config = dict(
    encoder_avg_pool_shortcut=False,
    fusion_encoder_width=128,
    adamw_lr_other_params=0.0029,
)
Rows from block 5 of the image encoder of a small model that answers yes/no questions on an image's attributes, named by matrix and row number. Rows with one number belong to one channel. Each number is 128 + 24 x the weight over its row's rms, rounded and kept within 0 to 255. All counts start at 0. Numbers have three digits each.
After each channel's rows are labels from the 100 images, of 14848, where the channel reaches its highest value: "strongest on" is what is common among them; "lies over" is the class under the peak. Only what is clearly more common there than usual is listed. The data: simulated telescope pictures of galaxies.
# convs0: first 3x3 conv (encoder.blocks.5.convs.0.weight, 144x144x3x3, each kernel summed), inputs 0-143
# convs1: second 3x3 conv (encoder.blocks.5.convs.1.weight, 144x144x3x3, transposed, each kernel summed), outputs 0-143

convs0.15:108120143111120128163106151124125132154126143121132136104118164160121136137112150123129135126147118119110154134089138104140123103131057107138088083109136125111089107081171140128163104174118178195132128111116117098117106112133120107166105166119070125093117134124124101112151111116145159121131134137095095147130122135134113108127114145128137131149113093105112128136216069126129116144136155101157109123118119165102115160120100085105155
convs1.15:131143132126138110159136110129128134131160101148158130097128147038137112125125083123136141155116155146136081121137113132153130110130124146132129138124118129157129143124136116132122063114128127122125102144158139167143138115142128139134142138123116115182158115133131147101119153129128124155120113136091138132139174135119152125162141106114127130128080142122130144111118038170126132088148156109144116115149129129108101133106140005090121
strongest on: round elliptical; many stars
lies over: galaxy

convs0.84:111117127122142134111141114129128107133115120181174117157131136105117142156157114134134156083107138140160123112175142139134132128134177187134157141118140077147100117178128117110132143104164138154129136094148132109137134115107139101077120229154113132082131148140105140156136106140128136108138098167166112151099142065159155144111124117126137134077142149140089111147091099133105124138127118144160128123122148124134100166137112114122117
convs1.84:133146153130133122125116131143095138102114107089162140168140073148097101128150106212126133103162120122089121111107112091122121128147101120119119154111186063134124137168132123155126139098190138148090177103082152116140124146107123121118134091112085121128107141109108130144114176107145141111110110162112123159109113108109151135165106114136135139128116107135133114129110163165168135132126088145125078122152108110095105126114130118130118
strongest on: winding: clockwise outward; two-armed spiral; kind: lensed arc
lies over: galaxy

convs0.31:171147105116022121123120136132134135105124102152115119121156151106140099115144116083145152092141128153102137139151078092128082131123101089094133119161149138155109102121130153139138132131083113084136140112109143149114122090116101136133142109151118118129137096126119132126156129165139100140134122122119090146079102125121177134149141156127134192141101069113154114113103120103103151132133133138146151122155095144136091096152127158137104
convs1.31:179119176118121132157112170129139139145129143125110142122125148128129118101130067121130136139099145117121111109096162132059130130167124123124173161153102096144142132171150122130098156128143094115142169157152127131121118115117100130098163134139135112141096128137095161109107096105115162139165122142134138119179114127104099100125124074142150168146127131122154126154113128133087113161116135155170141146088115148154184133184099115136166
strongest on: flattened elliptical
lies over: galaxy

convs0.27:101115102096103138081128165103138151113167141153138136093121099110106107144125111070179092145089153122121120145105137058162078136124102148128122152090163114198139132130143129111147124108113162072122099096120138134115128137104122108104121127094145140156167125121174147117135115115114134120125134084088121134123148108102120132132099141092134170130151128167113142125156091097126131124102118132161121136144145152141115097144122098151164
convs1.27:105082125117110140157163126109107146145108147168128090090144124093124119077142143144159104137092132152126132115158158151130101130153139134130136114138134134073080109084094099129105132099168135133095179070136159121139199129161129130130122120146072111106134137113102119126113156115160137127117111123130107122147067160106091110134110150126096133137120125083128115106109125130121096114103144123125106131134076162125123128171127109158112
strongest on: winding: anticlockwise outward; tilted; two-armed spiral
lies over: galaxy

convs0.1:137106144143175140142157106119130105126141121125137151156130215162143132138131178117137127097121105120109132171111120150123154089115109095135131125160124113123140178136141123154134103123116116091102115115150110141118127136122126094161147118143114153103127069156115191099136172118110103132153195147131126115156137191166148150111149123127146149149150134077164119116125159138112137172136126113109142123146151141155156153137083149128121
convs1.1:129152179153154123180153143144122120124145125150128132147108109120158112151174075127124124110117128170137156113098131150153105135127176121085161142125104122079098115141096136126120137118164122155106139106148140117133138132104114109140153135136134137155103124183144173091143132141105128091126128185094159149131126159142090139115100119127099153148180115088112119118163158123089120147144087160138130102097154151127100166118162115117177
strongest on: winding: anticlockwise outward; two-armed spiral; kind: barred spiral
lies over: galaxy

convs0.20:126115121105162151142110127151121156103129103131147159123098165152140136142109145096137152146098147149147080159143096161110171119130120141107163123149124151186126095135111143129110136095084118118148130175114112137160170194133128117173124096092158142137138165103090110140134091133109163144113135130117146132148100145181088127111136145140108103175152109095116120128118135141171147090104114111124117153086120146110091168134129134161115
convs1.20:155083111154132107122131148130111154125097188151110097156152122118169151133121132115098115194113094167108084110116159172098098152164128121132112134130135146154144096151137107123111141167136136165149103132151091131110144094132122135177151142183133094087110144099145112136111090119139103119158100135109069133113100137106124127121148115111157158124113123112168161121103128109101107131121151099112122125107158105161138170134115111160135
strongest on: merging pair
lies over: galaxy

convs0.63:118149120152122111114083166104092123129117086134079146107142136161134098163109115132154148104129120161110116131167126124118148123156122097137084157117135105168085132162136115146081151101131113152127146094135134128132118153096113085104127140114082116114121086138122121088122128152101088148119131129114095117129154140182109102084104119185143173104155087133112112112127127143131109110103141125129164133127116155151132120131141186135062
convs1.63:072116149072106121212103158110161108142100133123126131141134137126110107148124100140142122134107159145151149113085122145098091147121123112132124139152085158104117157138121152120117124132182119153118109130154155108145165063150125116162146122133123134150161106144072142155161126102094105110149087158127133118118095137118145107113112120135116132150098160097117146135118172158102111152122139134112101113125119175134098149104121085138093
strongest on: ring galaxy; lensed arc
lies over: galaxy

convs0.33:088111111140136140143144128125128122106098185102172140076088117160126110124140137152129126130135128128126107140142117124111154138136079131096130126145155097148134103136139109144160156124128173184187118144123114090148149129113142133234147127144143133099137117096096100153129070104156141162139129147155121141122141095137141149134153143151114104146147120135118123146158154132111152144153070150130135177094131105152130115140120127145102
convs1.33:082085166102149132143083124121132151131143109131110105114147125129135116140115086153115141125159129139101153123135173129173111129143146163098130149114070093138118133138123151139135123136138113166135099145083171121146123155114140115163128101118154119150133123131120137102118141127204116174146106129151140134120145108136085120114110152134127130136100096088159163160171119138167108136123125163135151215135114144134188153118125097127114
strongest on: round elliptical
lies over: galaxy

convs0.65:106169133089136127109157130135136126110136177131163137163145095128111117119147100099116111125156107129139154117123149135147134131161161177151086123143135082141145163080126145141136107131135111146174109140140098097132118115132110107130116099142178095126150102151120121137118128127168067108165065131085122147079142114079134144133106159098147155173138127121119167112137176106105113141152125128139086107154151117124096083127133127138102
convs1.65:183130152166119113121128124150111156106125071115182110152145122131181123127125153119112175103145144088121097094098123144159120137123124111111124121119166133145120132114160115162169098114146129148132141113114118096101158182087083141083131110137116127143109140140120126117113121122148142141122171170117157163099160105125161145127142135137135134104146143121129100167103129104149184130110105076112121163122133170088151129123147141106181
strongest on: many stars; round elliptical; kind: flattened elliptical
lies over: galaxy

convs0.121:114144103131135099154120136063128139134114131090128119128126084117079104111125120127108139146135124085101144147080136115162176112143108114141125140128121124125131137108141129142156089100095142160157124113125118095108139123115131096173136138114151110115158139076124159105160101087154088120148116078147165091109129115079139144095156137132089145088143135105146177142109178118131146119145127186128123137118136152162138168119171141130098
convs1.121:168098167101135156120159142140135156092143124096121128108141131159116108165137129156169100114126116121119117110129136153118079118144186123075126076176130147172124105081101155102130181105139084158099119117128107127092132150106099135146120133139112145123136142123096093112135128091118078133159113155133139105088122096107119146141132167124129112120110104112079104159117153152124141131123105141125131147135099114101162156142157118174162
strongest on: round elliptical; flattened elliptical
lies over: galaxy

convs0.137:125132176103115148158123120106140151177141133133141133097107146125133166167131136104119149150098134139076110094152105157113098121135138126122083104102129160129170128129137072130111128167135112142105133180156107086148135138136143094184139086150139118124116176110094137126105118099145098150123116144131101152158115175127146120140128121170120127139177131151103112144179085150117123167139095093126141151129181141094109126118110138110124
convs1.137:112102114091130110107161122137147114137119161116097105090133133145118135141129158140142082123152126111105143118108102132168169131130143117129098156106113131089160060161125108133161131111132083196113141118136140152146107106098133138110145117127097102081119162158160124098144160086097099145101145122131135112131150169144140115111162156104147179123131136146122100123127136130122164132120061118110107151118156093125137135135110102175078
strongest on: many-armed spiral; barred spiral
lies over: galaxy

convs0.68:137192140148141115158101111101114103153134141137079117116170106124117123147134120111098167162166095116128120131155113137135084108143131127177094095113117093145119123101135089126164146185111112166134166126138146084139105155126112115146133126139119100136122088150147108138124114149159099130128135100144110114101128150122137099109112111088161126152127107091167116143140146132119110110129181119112096178126053099130095138123121159115099
convs1.68:158167107157167114133122133162156125113119119148104157146115139115109157153146141124102153086132128150126143149172118131110153136130113148156179161159126124153152098135117179144152132158107053161171141157153112150110115161089108185135111099132184135154148107113130139142121124131119096134126161138116123130134121172124139148114161131130128162124121169161126135147115106151106146110108160128092113133103159087159153141147116128161182
strongest on: bright star with spikes; irregular
lies over: galaxy

convs0.141:193110151163156118125073134093137150092142167106139110112155159119111121145131149144126143170113128129122128099150163104142114136160113131128126077161112138132126140127134131123137130135147142177111138112121134185127131129143127117189142145096092143129138119080110132104129140158139164137120084121173111124152112141127114113130153152180080152105107124092105127105113124120137137121129148146145154186103070110139130188121094106105104
convs1.141:143135082142132109111123125156127130108121164088078160101132081143140118112118122091138138105104110149144102161117100094130138114118099142145146143157132168132139104142121128145153123147088133108135138140155085146115095135139084166135153093096152109143132105104117128130102117171172158149167128115103139087112160161141170156148171112126108122121090162128132203147148139148159141131134144119121112166099146130197129163134116139122132
strongest on: irregular
lies over: galaxy

convs0.125:129120046139106162178146139132137102117133100132116131133119139123117133107138130065166124113104144135143149159092151135159091103130116093138126094160143144116134114120137126133152096109155155148140132107144098128134101128161101138130129113119159157153125119182089104132188113100154105102109139152142105120170135157156155143155126150135132119198078141146133151128128142150123077150137087128140094116117071161120132135117116140120145
convs1.125:175112140117117107170158117160129156122126106149139134095148128047149134129082109144102167127126142126108069100145131125124097119135109111147131139122128122152128134124099140117135102121108125109111108140109141125139136105131149145122164138114117172132135105139126142122140143095135113122137140102119137123150137158105124119107127117091142138132107157099128113133133037127131125116117146129130134104148126149147130179165133000125147
strongest on: round elliptical; flattened elliptical
lies over: galaxy

convs0.35:085157103116104133152139137169103114144183130102128150119098105151090148138116109122107138061133133090122134107096088113107148107076157130150133101093112100144102075083147129125121161100146157106135124129120089118124140173083135129133121149091112096163122052111146143126165169118122110126102119129085110123172107134146124144150150106153118126117108119142109133134122101155118099174139117119138113138142130138096089152127121131118121
convs1.35:150122106130145160121091109140126157091116160145105143123122147114136180131091183101118132114114151164114109165172111144146113142159118134127156150128146108126117137135130108084138115123150163096105134159076124142113104152167093124141124107128117135131114144113089095116108123154135155146152095109206122092106111113095116131135149125123149148147094132108095129173125143097104111142149111121181114141131082130163146151177149085089117
strongest on: many stars; winding: anticlockwise outward; two-armed spiral
lies over: galaxy

convs0.5:162107143165146150101153143126101131128130129168138126192122149163116143126108177114163100128126120166143142119144125166115162143140100151134161174182123155122104131160127171102146121147137103139146118133136114160108138112129125191150114157181146119111120167170160120154128087134120139126135192140146124138138124144109165153119164171128133139068114150114139153114112134127154140132092157125104135089129145154125158098141142122130161
convs1.5:144125156141100153118109152135128106152095123094148138144148118145180100107155098143136159145170100175095122166125142104158162118100132137110118157161121116108145127153116115099097152146122129150110155115118140097143120085124123127108150138100128098149110135129153119143139156111167137077137108136074125170156161171150106151153076113116091141153160107120173123110148158139143126116114118164119101089094119109120145090141121180103164
strongest on: barred spiral; winding: anticlockwise outward; winding: clockwise outward
lies over: galaxy

convs0.139:126115096163112135196139126102108139141138156131139111165096145119118169155091126094103133157089118157125095132157122152106113141136120093092101128126133202129135124188102108122111080123149163142104101188113095128163112143150103148150129097181119150131132128177144154153121121113108139174165161126094111146097131177117138121121102130153134130127144086113138135147131110129147098146129088135109129125118125140128134106103115132150144
convs1.139:106126108098102107103148135123125123120112179126151130101124108125166132126123127106101138140149115136139182075114104136129108138127107101074097094133065165121131077132096096145134128119121074144092144079159121095151123116150159133148168147099188106131136135126142146151115152134109125109076126113123136125159105154131151139122077170120180130136174166132109107157131137140098145148132106150132119125114128117098132106139142144133087
strongest on: barred spiral; winding: clockwise outward; winding: anticlockwise outward
lies over: galaxy

convs0.95:085130129120171162137124155095137149090135133136110138115108089148060088131137101147087126123123105120136127114162098135133120156130120157151111129107122114183138097100124125153132144122130142138140126126127139144136106048153118091102142111119145146135130125061104105143127137143114105137162098103086140153087142122085150110118088101123141112160156092174116103130130135144149133152147109096167143115142077120134123096139100116121175
convs1.95:145150120135142104138137119164100173147140138136142150135111127152146122062092091143112157162163124143085133114143150134073110143160191120116140131146140147129108151164123135123098139134144078114109169159160102093101127147169163131129140132183146141143159111124108136142140139082124102096154171134115156119126113091121146138110125107107136113141103089156113090167121097107158135136124122086149107130116154161125135105127078115117107
strongest on: many-armed spiral; winding: anticlockwise outward; winding: clockwise outward
lies over: galaxy

convs0.6:138101135101117149112139081156118131094082114122109124124125118120117122183092097127148114135097108105109117135093129114113096115089134134099135168109101161113082136166112165120136132106130138113085156174092152109145144137112135141132125117139145116067115080134139152157141111146134108154136133153170075123103099175123137150139116167166126111078141106139122142141126160137144142108165093154134143129162127151115142109123132198110106
convs1.6:091122103131119135163113135159099126128098167109147143131150082162165093166082114091129141206128124118128129159112112185113096142107130131131121122182126176120103112114128170127129138158116068154106118111151119096127099108144119105108142087100149158150139124154144144145132148113117136088120149100096096104151132157121110120158140155145135107103099136104175109140104132142149143136105148127104125103138104114151099168106159144138133
strongest on: irregular
lies over: galaxy

convs0.88:083126112095116171106123138142086112099158176138114126102125118155104120152144145140112136161123158145126130130109125148099129128165136097146090120126155131161100108120170124093114147122132094130123127185115143082135109120142132061176153122138132140167110151123121110125122148124153184120126053093195143138156144142130085126099113118134150142138089103129119142151116141130088123092120140147152128122100136121148151119157138100159101
convs1.88:194086105114110140152046121086151152138082122125134090116106143105131152084187118154109144128106126145102095116128095171124111138153135130084100133123110137127173152122143165139123144126092125104138155110144134176105149115140114131144117085142140136083130176117155144104121138154135151124095112098112112119153110121098139136114105090136106092119111127143096124150126104138122098153107116128080092124162114109118115137123132098122099
strongest on: flattened elliptical
lies over: galaxy

convs0.119:117170130123086076140093145182137120131100088133141107122100113155112153148112124132132148124125120124166121115070125160151136138097125179173116203139069102145105145183156143114120142140157149102122144091104121113162104121090127098069136173151149130134112132155120125136131153116104171168137134145137104110110121144161136136128094129110121142116133143117169124131150147151138121158113135141116139134102167143127145174116137138128120
convs1.119:094143141147098149155164138149110107157138112155092196146139116107140109173138136105126130134157140142117150159102122138106118102116136171122108160147158136130096140142093121125087137136156111139134103089158148091145142157145097126112144118130143146132141170118147167143182161142094142061153179139105133142130132147141134100098154141125121147128188099129098074105148121125132116122144110164112115078124112121108132158118144129144081
strongest on: barred spiral; winding: anticlockwise outward; tilted
lies over: galaxy

convs0.64:125093104119108137120118148147102123119156134120125142103078132119118119155098126107135142163106118120128129136129103123146095130113114159134099109121130161125096095156119157097122127095095104131103104144130074125103141154140126156174080166107131127178129130135122176136147116123137108112103121150135100142078143133064131131169124113114113155100138105110128117149146095110095113048072129092140120105139157137173097116153088165113108
convs1.64:131119122081171130090103119134144162100137106135100113125134133120127132141131117135095154218113174143124123094162145140123142121134140138109110113107116147161137131102116129119161160113104105117100144146107119144135231138170126142099120117169077129107173127106128122117116110092095167111121142134127063132134097130139107135179109128104124139096134167130128103097134144155126121136137141142179114118138113105110115117106125119120144
strongest on: barred spiral; winding: clockwise outward; kind: irregular
lies over: galaxy

convs0.109:097137100098140081118105106102117146107147140146131089140120106093165131124104109120110153122118122127115147145135132119150144161128121114093122164133105152108087147188155154093144093126115136130110121125093127179137091165153122150101112174131108137147109128139139084128148090137159119140135102097141100122165130081096141078121126185131118114118078101117117157132137098124125097066115116150119142103123121117110116157112161155112070
convs1.109:180138118115128125166116129099142097080119174116174118105108132127151135104146085138106103130133113145156109096124133117121081127147147142128123071128127171108145157120100159140115118116139139144117147123156103132104118112137102132140117106113120121109127072143173161122090123124145144110137119149134129144087078177103132191152100127107123129128149110081113131132089189125079135137147085142114081127122121108165124130142152109124168
strongest on: lensed arc; barred spiral
lies over: galaxy

convs0.134:136150118121142165099155142111123158142156157195168113158092142140130085103118140095163121099131116131144135152117152158136156126120137113120145162109130135143089118112156150121117163143160141111121142144106095149171117123148133129076118156171117111125113110152137118130122108105119134139151111130118117162104145129100159141141134095145123140129115121124124093123084181100110139157127113085159102090116150167131142045156135105085182
convs1.134:110125179137121121110170147114115121179133136106145130126119106140149127137151111102139122119199145156092102132110108098142109148111121104155132101104133126096136150089129108094097113078110090119095170138127174096133135150119161147078113125098153150143104139162185092161119140120162122147155158157122144149153123115137115150147110086090129165118116106119126078106109129117155108152109122132131148127119111133131120102166119161073150
strongest on: barred spiral; winding: clockwise outward; winding: anticlockwise outward
lies over: galaxy

convs0.23:146125095139121153052150106082112124104080125116109111152169132131126134104162139089108102078121108140132094128154149062085135143095098106153126138111151143141139090080127141156130149106111129076135109151141176095132085121068116126132134075114150161124113139131138116117085123129112145095148126120116134104147132124123137143136134116101125105114098101109134141107134110117100115100139154140103162112124157114147148088150170112127122
convs1.23:126110119119157107130102104133089149114088166132162115129119120138146130150118116148169107122091126134108114116105120118088164161144101110084127139132153134143088152135133166163095136148089106082148088141106144146124145133136143151144100099125091160125102106142103156126051106129132110098138143124125109156154129099148140132129141120186155122143113095160138137126101148111186070094126116159122150117170145180117128126131115157097134
strongest on: lensed arc
lies over: galaxy

convs0.42:109162076112155165124138111131151151106180209171130131110134106128130077112129137117129128111130111129165134141152118175084155142129200134163157138130124116137150114138128140120136145155145115131184141144156088112098151142132112126134138121155096132171123063103092117122127089169098119133105103135105114111133117139123114125116111113129112126088121131174130114120080138127088117117116161126133120112116119102158118124121146145136075
convs1.42:162125150134120116133113131119123168156120100106144063174115087131178112120163106189087177111134126112108114117137124148119097105147085089092136142127134113127127127116147129115155125109143126131114170138117154144095127137128115133131101113106130115061108179124114096097134142104104126092119162159118149174116164125125157167149145117112097153113095146104152127145110156101132135126142106106118115099161141138105114092105137141139189
strongest on: barred spiral; winding: anticlockwise outward
lies over: galaxy

convs0.67:135125133142235188108152069130134150092107131121143128113115129115135095127135109117124103112109100097111108148090139141087110087083129101115134093098117105122150071100099100143125129096127155128151107134103128099134124122130135091148135082134147106070132151140122146118150120132146183120124141129132162138149126140173125131125140128121137096131111091115132143157142169139073103113139111145102143123106121134122126148108158153112112
convs1.67:161121091108178128157139118122130111135085169115082097148126114124169137120155068129159147165114135090130112146143140155143128136136122108110102137103144152108135174151120163114104144128129144101138134129149200116119169134073117114127122140115094133094132151127107120127124104131146167138111116088147124128131092151098140141116114114117120103105103093185089134120079123117143115106100114125070138137104110076116126155157111107142098
strongest on: winding: anticlockwise outward; barred spiral; kind: lensed arc
lies over: galaxy

convs0.127:096132130142143133132160125149135147179156127125115121138122082114165140131155155122152087063124127108097104169144124173138139134124173176124141168085127101149127120106122101101151134148147098159103137115082102102153138172111150091090135119156117143128125110112102141147119163094142091127142125143132121114122121183070123124130134142116125095115157115154130099120088148127101152148147093132159118130105122152109113082110070146131124
convs1.127:139154175148124092107191123130120206157104120120139117168157120131157131145115106123135157122193163102101114133152107130153126126105153111155087090102108139120113143099123126114123154134157103102117111126102147129121132129106095114092131157118120170115131131120133124114160142117155118133133147151117131138114107156097102140108135092128128175096111126161128086173132141162166059130138138168096116125111118098136157119161147153137091
strongest on: winding: anticlockwise outward; barred spiral; tilted
lies over: galaxy

convs0.52:097087082122129100143135115137126145139131121112113142114131095131118115132134140152132103130110150131127147097113168077111114095157075121129118125114130111124133081150146127136141126083137189176124051101130097138126140056147116088142161117123127139186127097098166155119130143123117187101144114113117140139103149141131102094121120127102116117141159137078105155120117093096147129120112149135141099152101158146157127151122140100122106
convs1.52:122104093138110114123137114097130110149167103132154108123136132052139120108150124099131137130089129149142118079106129154134087157174138167108125127108139141178138103132124139131128128140130136081108159150106136120142149139154150100146140124140099133156176118131125179100167125134179143147113106107110103104142139098155147130119142097067137110122136139152136149097114115147124162083124167138149137138101123150124119126110115068084191
strongest on: round elliptical
lies over: galaxy

convs0.57:123128111128126114186150109145150127151109099116105113105189112158118119140142113133132101104156135081107154149081120132129106108114149117116094108108122104104148169106097165156122107124056070081169105130128131121136135161109126082127089067127101138114121131113159107143096127170149165153158135109145141112145104120126113131113131112130147113102115058137121092138145116119135140106128146124120140149123117155121132132100107121149185
convs1.57:148112134097119116132155110121131167162119143143102109049175116144129094149127146143134162120153112131119153149114111164134148119101133108136118123129153139113124076150130160150141187132130114123186080091121110113142115117129137130108105099128110130112088121139166117147130157112104091141097143073166113089138128083142133106150118093141130108148126117168106107134087149145137079122100190158122145137153143153133121151149108129110101
strongest on: many-armed spiral; winding: clockwise outward; tilted
lies over: galaxy

convs0.53:122162131141133124095140152065150152106145175172182128130118166123151106076131151128143090084144134152149110158102130150131103125131178112137127159105154082126147144143132105093152121130137178145157148155130144095115148117113139143139135120148150119133127136142141145138129111049137084125097163124121128132148129108111155124112115125127139106121134126156143118150079164104172143122141145140151117149158136107153105055128160117145147
convs1.53:101103163104133154105141142147117133169115095109118111142132137141128092134124149130133168099166153151072145116124158135144109150082125142142124119123134110098122109106138101118114120144134104114082138142099149124144148085125145117109104123103157153162140134143163107117150115100178134129173179154123148153138142148133093131122118096103097161128113100087140120149160133154150112128121111098069152159086129145110160058102133130084169
strongest on: round elliptical; barred spiral
lies over: galaxy

convs0.138:167131126094093103112124124135113128160143142133116166122179133157149144089112109145107156167078110100084098123108112155125092122128147146100132127138126125125108147177115162109124070106072136144118148113115130153097109113145109174138144097131134130121135102111128140135183122129120109141141142083116129133147141077087131106110103193131117132168104127131101141144154139097108155155135095150142124156161101154100093128099097131153100
convs1.138:161099073124121147141138118103149118130109114153118098058129094104132136125152124175093185104077156122158117064095135151102143118123121082107174145133142109137131132152133102133163176158152141135170156149142123148127130158122096161159113110116088113116114162134165120115148113105119129129087122109141123095127115124151143119127103111098153100110132133136091140156108125160122114142134129130166119099155145141167124162156117119122090
strongest on: winding: anticlockwise outward; winding: clockwise outward; two-armed spiral
lies over: galaxy

convs0.93:109149147116099132076120119126120125125119109163106142125103151164097120082110109131111120149128146121125112092136152138085183093111101113161159150120093109173141117087087112143167142104118159106079124123145124174156134137137110127104133133140129130131121135111074075120109180134095111116144133122086141115101138100093131138110125122073130151172116118152104135139119079107137110157116088083135124087164130142133137120113126091163127
convs1.93:182125079126101114163090117120142132107144148136132111132173147100158127099099101121141093137067152127121140143127133095172129149096094137121085112147185149102108161118149134133121140111114153081176154186147061162076108125125150150161112129109129126106111112133121147132109141110163135117130121096120122145134125161108114143120110129130113143117101136117160150109155129129111124137135114128088063116129121151142133108159124122088161
strongest on: winding: clockwise outward; barred spiral
lies over: galaxy

convs0.47:096149122139092138104142121164124140118081124118156129161094115109130119120132101091111119106127119118172119154144088061110139128126097147115132113109119143115118118121130149145125159145133117096121097153152149101125099135089129136114079124117127110111121117127149122102125150141126134133163167136102108131108138140109130141128119155136124117000117116107135125098055109119125085114137103147107127124113141099124135092129140168117122
convs1.47:079127097157093155121132130097114129148100127121111131161151120179106143132151121075183127144102117161129134137105136118088087137111110150088131111169138153155115169127111107130118099153100140112142078085136133111133156127129105152139128128150146179130167108149105147125139135146143152127148168125124137146133181136169144120125124115166155120068147124168128105122082156095092162152155112136152131160133089163121102140132151137130121
strongest on: irregular
lies over: galaxy

convs0.51:144134127111098160113103150147125109099096134116115156098139103146132098123140125089108115107135143126117135141162100090124132113114057070109146089102139126143113062112116139145097170153139065126119081130115135105121133120117141101157124091115079135109068079117098134121151116132120125148102099135088119143124099130129146142191137101132117102173094101120139110145132136156097159131128117109143125164113127125129134119168106102113140
convs1.51:140152087172085149106140099113114144115150157099100095171106168113137131105148137103137097154118144178106091122183121110141126160171140162116135128137123113125122105124106139124116097151170117134132098154166165143150123150091118134155165106130201114094118172135129142117111111153141092143126118139117130123160134080152127148088140079164117150125113122113109133173105151116109094139115132143136110168107162098110128122120131117159121
strongest on: bright star with spikes; two-armed spiral
lies over: galaxy

convs0.76:110211129150126113138107113137121134127106136092116118118126131126092110114137113138132125143115123114139125118147103105108120126103151126126097137168088145115103122100112118150113162124134095090154150088144137120139095161118134106114126100098164155142140142115122111095126157194108096168142118119140144114089178117145120073143130128113155118103106102112137123111100066106168101128135111144125128160113121075119140133097112036126139
convs1.76:142143104172137090093116101099127177146172162168117104172145133114130160094102151087110133074126085132162129149141134163138154136114124140148168189132111124146142128126120090117127140135124131131146094112153137109131103174101138150119087149101172143122199114110128134089119122149115119104133124102139153117139088111104132158151131108146113113116106106153108134158100124106123093136162125104128143165114152129151140099088136167146143
strongest on: many-armed spiral; winding: clockwise outward; winding: anticlockwise outward
lies over: galaxy

convs0.0:073156123101134135151127125134127101116099127116123127146128119114114104149113116102137157168120131100153125133151123151120143101098139160082157128118104101145125131144110159141073143141127102141121075137125088083124170133120125109101102056139131124089156099156137137120174130082130144127158106165158094127122135112114142110126089092176159166114159124141135131153125124129130111122105127138166076174117138085119091083138114137092115
convs1.0:092161101142136094119148161123126172122119110152094100150130167130154138089130103150101156158138172145095110132188129129103110131160150125118143149159106078133117137151099123119107117156147127164121152136154160109118158129168100170109138108169162129123150159077113122146133124150100137114168110155143113103110094143117113105134148161100151118121082155114125115156097138118101102097141125139126111140137109172100160152123139114192116
strongest on: ring galaxy; tilted
lies over: galaxy